A small encoder-decoder audio transcriber, trained from scratch.
Training: 9600 steps, batches of 64.
Data: trained on melodies that start on their tonic, played by one synthesised instrument, 26041 training examples.
Rows from block 6 of the audio encoder of a small encoder-decoder audio transcriber, named by matrix and row number. Rows with one number belong to one channel. Each number is 200 + 30 x the weight over its row's rms, rounded and kept within 0 to 999. All counts start at 0. After the name is the row's rms in percent of the matrix's.
Before each channel's rows are labels from the 100 clips, of 14976, where the channel reaches its largest size: "top examples" is what is common among them. Only what is clearly more common there than usual is listed. The data: melodies that start on their tonic, played by one synthesised instrument.
# filt: filter width-3 conv, dilation 2 (encoder.blocks.6.filt.weight, 256x256x3, each kernel summed), inputs 86-171
# gate: gate width-3 conv, dilation 2 (encoder.blocks.6.gate.weight, 256x256x3, each kernel summed), inputs 86-171
# out: residual pointwise conv (encoder.blocks.6.out.weight, 256x256x1, transposed), outputs 86-171

top examples: pace: fast; tonic: F#
filt.88,102,171,191,175,177,147,189,173,230,215,208,240,200,186,186,128,268,177,172,178,172,175,226,193,213,131,186,206,148,173,202,250,202,196,210,176,163,216,141,204,149,251,250,194,212,190,171,214,247,206,207,184,174,253,228,188,191,205,169,232,243,162,238,190,209,205,162,178,207,229,200,166,210,179,194,204,226,151,266,262,164,231,202,180,148,180,220
gate.88,103,204,205,211,196,219,175,113,175,204,204,178,195,193,206,232,192,186,205,184,239,223,185,180,167,185,240,190,263,211,211,238,197,213,183,190,198,131,185,203,225,180,216,207,214,249,208,210,156,174,186,208,135,128,190,237,218,246,238,178,194,202,191,144,159,198,167,173,196,189,212,209,236,235,172,193,213,214,242,236,214,180,185,191,187,263,263
out.88,096,178,185,212,173,205,204,275,213,199,173,245,224,190,214,205,188,210,205,184,230,275,188,205,236,191,273,198,159,200,178,221,231,202,186,177,221,205,210,230,218,190,192,183,168,199,208,220,185,207,135,219,200,191,239,195,254,166,249,253,192,181,201,230,242,194,200,201,274,184,155,218,210,247,221,204,191,198,184,185,170,281,170,165,222,204,258

top examples: the note G; the note A
filt.87,095,181,207,185,205,218,262,198,170,230,159,250,242,201,210,220,257,192,200,257,250,134,193,177,210,206,179,260,204,216,205,186,177,197,185,127,193,213,194,168,204,210,234,182,240,243,213,222,200,160,175,121,168,184,213,225,154,201,181,175,199,188,195,102,205,164,208,197,181,162,160,211,121,200,199,198,220,180,232,170,170,172,219,234,253,187,206
gate.87,096,196,205,187,202,162,217,229,213,146,181,193,183,247,198,172,194,221,183,181,225,152,163,163,214,235,187,176,174,191,177,201,162,220,191,175,241,194,209,210,198,210,222,263,204,215,232,236,189,189,168,223,202,271,179,173,223,190,231,176,197,145,215,194,176,186,202,162,211,213,238,276,172,210,137,161,150,200,208,180,242,224,179,236,157,155,221
out.87,091,190,214,187,201,160,196,252,199,214,243,260,166,175,186,195,261,202,246,195,153,166,228,193,186,199,173,162,154,182,217,192,163,208,255,208,182,201,230,240,248,264,205,214,165,156,187,178,207,176,177,188,145,221,192,257,208,176,192,243,173,186,206,173,203,228,195,193,206,228,234,206,252,214,199,213,232,212,235,237,190,211,128,169,147,190,143

top examples: the note F
filt.252,108,191,204,167,231,166,234,241,196,269,196,238,223,175,210,178,228,218,171,181,161,150,230,167,216,206,202,218,206,199,197,276,206,172,216,238,180,211,206,218,157,150,190,230,179,148,233,258,157,222,221,242,205,219,184,175,199,183,261,217,172,232,229,227,223,211,215,222,250,230,219,271,234,181,201,238,226,227,267,196,211,167,226,206,179,208,252
gate.252,095,221,239,230,235,164,182,173,144,182,172,210,165,217,201,248,135,204,165,172,224,220,142,219,224,175,201,185,188,193,156,244,212,221,169,210,213,152,153,237,156,187,197,215,185,157,211,215,149,207,200,118,201,270,252,181,178,220,246,247,232,203,192,211,164,212,246,219,238,183,228,194,161,226,208,232,236,175,155,220,183,181,214,219,157,177,190
out.252,107,216,225,232,198,244,210,180,186,201,216,234,166,189,167,158,225,191,215,215,191,224,183,236,282,115,164,237,189,251,223,119,197,253,200,226,229,188,187,178,190,282,208,172,144,219,219,245,158,178,252,221,208,190,160,194,178,201,146,226,196,159,169,186,216,163,200,201,214,206,214,211,183,157,200,229,217,188,219,192,159,141,204,227,228,169,130

top examples: the note G; tonic: G
filt.103,101,255,226,180,193,207,197,207,188,246,207,166,192,185,196,203,183,230,217,248,212,200,189,198,176,232,187,185,191,170,182,163,194,185,186,174,210,187,172,155,127,221,200,184,205,234,214,210,223,183,245,216,209,176,167,182,220,174,201,173,183,159,210,221,180,172,215,167,187,230,154,161,190,199,196,181,154,185,203,189,198,226,233,267,218,186,202
gate.103,108,244,222,209,192,223,190,173,177,170,193,162,114,195,192,178,245,182,219,225,196,160,228,205,147,186,182,189,162,212,174,204,192,172,231,171,140,157,170,175,172,223,167,191,210,221,212,236,223,163,149,248,195,167,165,181,182,216,160,216,174,145,172,205,225,238,221,230,210,178,173,159,237,147,210,172,209,204,169,178,243,184,199,194,217,205,223
out.103,101,195,210,228,210,191,184,161,240,153,176,245,176,220,201,195,256,177,258,164,201,95,228,229,207,165,224,198,283,201,197,258,221,233,213,209,183,200,221,173,266,173,188,192,209,227,142,189,241,187,174,167,184,205,234,222,234,215,210,172,189,225,196,173,198,237,180,186,183,216,179,244,218,220,160,253,215,170,204,167,169,184,173,191,222,220,165

top examples: the note A#
filt.159,102,168,224,166,191,176,139,237,179,173,184,230,140,211,236,198,217,239,194,173,219,230,182,178,229,200,193,176,188,189,220,184,163,190,213,189,229,172,194,208,233,235,216,208,200,155,174,205,194,232,217,257,216,211,228,189,233,188,285,221,201,190,151,140,160,173,196,203,194,185,195,195,175,182,264,179,220,241,218,218,176,185,130,223,217,207,178
gate.159,107,219,244,220,172,254,260,200,184,217,249,214,164,164,228,146,165,174,224,260,225,181,189,248,230,224,139,164,264,193,150,173,174,163,203,220,180,208,195,205,227,213,243,214,231,170,186,139,206,213,224,197,190,249,240,187,208,209,240,157,169,215,249,210,207,212,200,174,173,234,238,135,181,193,144,220,212,216,132,173,182,198,207,148,185,224,179
out.159,105,205,213,237,176,243,175,216,165,198,170,193,177,164,242,181,235,244,156,218,178,297,175,161,216,175,177,187,186,181,259,257,150,217,227,179,177,177,204,184,233,183,241,197,219,250,194,243,206,191,115,112,158,251,237,188,213,176,261,179,212,218,230,167,171,260,211,203,223,190,152,214,229,176,237,165,204,193,225,187,179,220,184,187,221,167,229

top examples: pace: fast
filt.158,104,214,232,217,212,246,190,136,145,199,206,158,220,212,186,208,180,160,184,203,245,197,208,169,224,214,231,166,201,205,244,263,196,251,254,208,217,184,191,214,218,209,176,181,170,189,193,189,207,165,159,180,191,210,232,163,199,276,256,242,223,160,183,234,198,174,215,190,208,166,247,205,171,227,210,205,162,214,179,173,237,192,198,226,181,233,217
gate.158,101,154,220,188,165,176,178,157,168,248,174,196,155,192,192,198,225,222,199,242,231,141,182,193,179,199,198,181,232,224,173,236,196,208,135,187,215,210,215,170,197,231,216,209,198,248,191,184,156,198,179,195,167,185,175,201,189,232,203,164,237,219,224,147,254,277,148,186,241,254,219,217,170,185,160,214,186,291,176,240,203,238,206,222,168,218,239
out.158,087,166,120,204,163,177,206,219,146,266,186,262,182,198,183,189,198,214,136,169,165,190,237,209,202,213,154,195,209,199,142,223,226,208,200,174,193,228,215,166,148,191,209,159,196,198,241,215,211,236,209,198,213,226,162,184,252,179,182,196,257,205,242,179,209,187,195,228,239,195,196,257,197,218,186,292,226,214,204,203,222,171,218,159,199,189,218

top examples: the note G
filt.92,101,216,164,206,271,231,198,214,189,176,224,229,224,228,211,239,173,196,179,221,212,208,244,179,202,157,187,214,195,199,231,194,190,238,215,190,217,233,132,231,205,194,171,202,159,181,171,192,196,275,172,184,254,191,181,159,138,170,150,165,236,254,199,227,165,217,178,189,181,144,209,203,194,133,219,241,224,244,215,244,243,265,213,232,237,249,233
gate.92,099,217,191,209,178,165,203,196,152,180,171,224,178,175,135,243,208,173,209,234,192,205,192,161,181,154,211,214,267,219,229,148,174,222,182,174,221,237,143,170,188,184,177,123,199,180,218,154,197,202,152,197,211,208,216,223,204,228,192,159,207,225,190,198,139,196,157,171,203,184,204,213,195,241,187,157,230,194,257,200,252,180,204,227,237,192,254
out.92,101,184,254,239,186,212,229,134,219,220,151,143,239,171,203,210,182,165,182,188,207,240,211,188,216,157,233,199,180,245,187,234,216,170,211,201,199,182,184,168,208,196,229,228,207,203,159,207,193,172,161,192,197,155,201,183,218,232,206,210,190,198,175,217,250,203,184,228,191,201,213,207,194,243,191,231,242,188,186,190,202,194,211,207,188,199,183

top examples: the note F
filt.110,100,199,184,196,198,174,207,208,209,143,205,160,181,163,217,225,208,189,186,176,170,160,195,181,114,195,177,166,186,259,207,210,220,145,171,190,184,196,173,180,213,236,210,141,208,179,179,236,200,164,168,215,162,264,225,238,204,218,165,173,173,211,180,187,188,209,228,181,197,208,186,162,139,257,212,209,198,246,186,200,201,218,241,257,158,246,250
gate.110,097,165,193,152,148,187,190,163,171,165,159,215,202,153,215,185,202,208,231,179,189,154,172,195,187,217,195,172,232,239,202,211,171,185,148,202,171,218,176,255,185,224,168,216,195,200,165,203,228,232,253,198,205,225,187,225,212,225,279,173,186,181,213,208,201,197,219,151,155,152,204,193,183,254,210,192,227,184,235,147,196,222,182,190,178,253,262
out.110,093,197,182,209,156,197,141,215,187,170,164,198,242,221,183,239,187,177,173,253,224,156,241,214,180,212,244,211,197,203,220,169,205,195,162,203,192,190,268,181,168,214,220,209,192,131,228,149,200,249,218,215,224,210,171,187,196,146,198,228,203,140,266,208,250,133,265,206,234,216,220,220,184,203,225,154,225,194,180,210,239,187,239,214,172,189,268

top examples: the note G
filt.34,101,234,185,221,189,142,228,212,277,208,166,173,214,175,158,152,234,210,110,208,139,193,152,185,232,198,164,229,220,167,243,231,246,163,192,183,157,184,211,207,193,208,195,206,157,178,197,235,214,139,171,219,208,160,179,288,183,226,219,207,176,234,221,206,191,204,182,204,192,208,203,281,236,232,202,217,229,193,168,163,175,198,189,210,253,222,168
gate.34,094,198,225,193,175,175,187,172,207,235,192,146,157,160,240,192,225,182,215,217,182,153,181,172,190,237,184,228,209,252,185,200,227,232,191,232,203,223,244,139,222,197,172,197,230,224,260,182,235,191,201,229,175,180,207,190,225,201,156,163,197,228,230,162,250,225,239,210,155,133,251,164,234,186,139,231,153,216,177,193,190,180,146,190,219,212,200
out.34,092,187,260,157,217,229,215,192,198,133,208,211,96,224,210,184,193,182,195,177,189,171,160,164,137,208,238,203,213,153,171,165,218,247,197,150,171,228,185,200,170,174,257,207,202,172,246,210,197,255,259,154,208,177,199,194,197,167,220,178,248,192,227,163,215,206,194,210,188,168,214,189,181,182,189,128,154,209,230,227,164,173,242,198,171,245,236

top examples: the note F
filt.148,086,196,208,202,204,152,220,179,223,214,202,156,170,197,170,121,264,163,193,225,194,229,280,222,162,194,149,235,217,185,204,180,164,201,229,234,205,203,164,168,196,178,246,191,230,275,193,199,211,170,185,225,220,140,204,156,178,215,175,210,222,250,190,181,209,182,232,214,236,174,257,200,193,167,177,264,187,242,171,172,234,197,257,230,178,204,160
gate.148,099,228,194,195,148,217,167,207,193,233,158,220,218,169,225,191,202,142,172,192,219,214,177,248,152,168,225,163,186,206,225,181,194,173,199,185,190,220,183,197,232,191,194,184,235,153,191,180,199,181,181,153,192,191,244,156,233,189,176,219,238,149,219,189,196,209,177,256,168,230,207,158,216,180,227,189,220,179,236,238,176,251,210,179,117,196,160
out.148,096,139,172,179,179,199,204,195,184,210,265,159,232,220,181,204,216,174,263,187,163,251,183,221,234,214,220,180,236,208,200,211,223,134,137,196,191,250,176,163,223,261,185,223,188,186,196,171,224,175,258,236,195,188,198,188,236,216,174,200,208,179,184,158,179,237,226,217,238,249,271,156,229,235,194,166,162,239,204,191,126,224,215,200,177,164,149

top examples: the note F; the note A#; pace: fast
filt.17,107,196,182,201,199,205,237,174,173,181,210,179,187,173,223,184,150,188,184,230,175,169,211,202,183,182,214,186,223,166,166,221,185,192,181,223,206,163,170,132,201,253,187,223,169,222,194,179,155,249,204,187,197,187,235,155,179,231,223,168,245,204,240,186,161,237,209,181,173,164,179,223,166,206,272,165,208,161,202,180,166,239,203,197,141,193,161
gate.17,106,193,211,195,205,221,167,172,254,221,180,200,220,235,209,183,230,205,184,214,189,209,156,170,130,229,180,212,173,168,156,177,178,214,255,188,204,230,186,147,194,157,193,145,211,243,213,171,175,138,243,217,141,192,231,211,193,174,178,244,233,264,164,155,183,194,220,263,189,181,199,173,170,272,171,198,136,176,183,210,197,223,215,194,168,223,164
out.17,092,207,209,180,179,182,185,162,201,171,197,240,196,179,140,179,233,205,168,215,222,193,219,229,177,209,228,185,170,177,177,189,166,233,173,175,205,260,193,228,226,176,205,163,241,243,196,200,146,197,208,143,197,168,206,208,181,171,174,213,216,177,131,155,244,213,172,181,240,190,177,193,218,261,165,192,190,245,172,226,200,196,221,153,217,208,237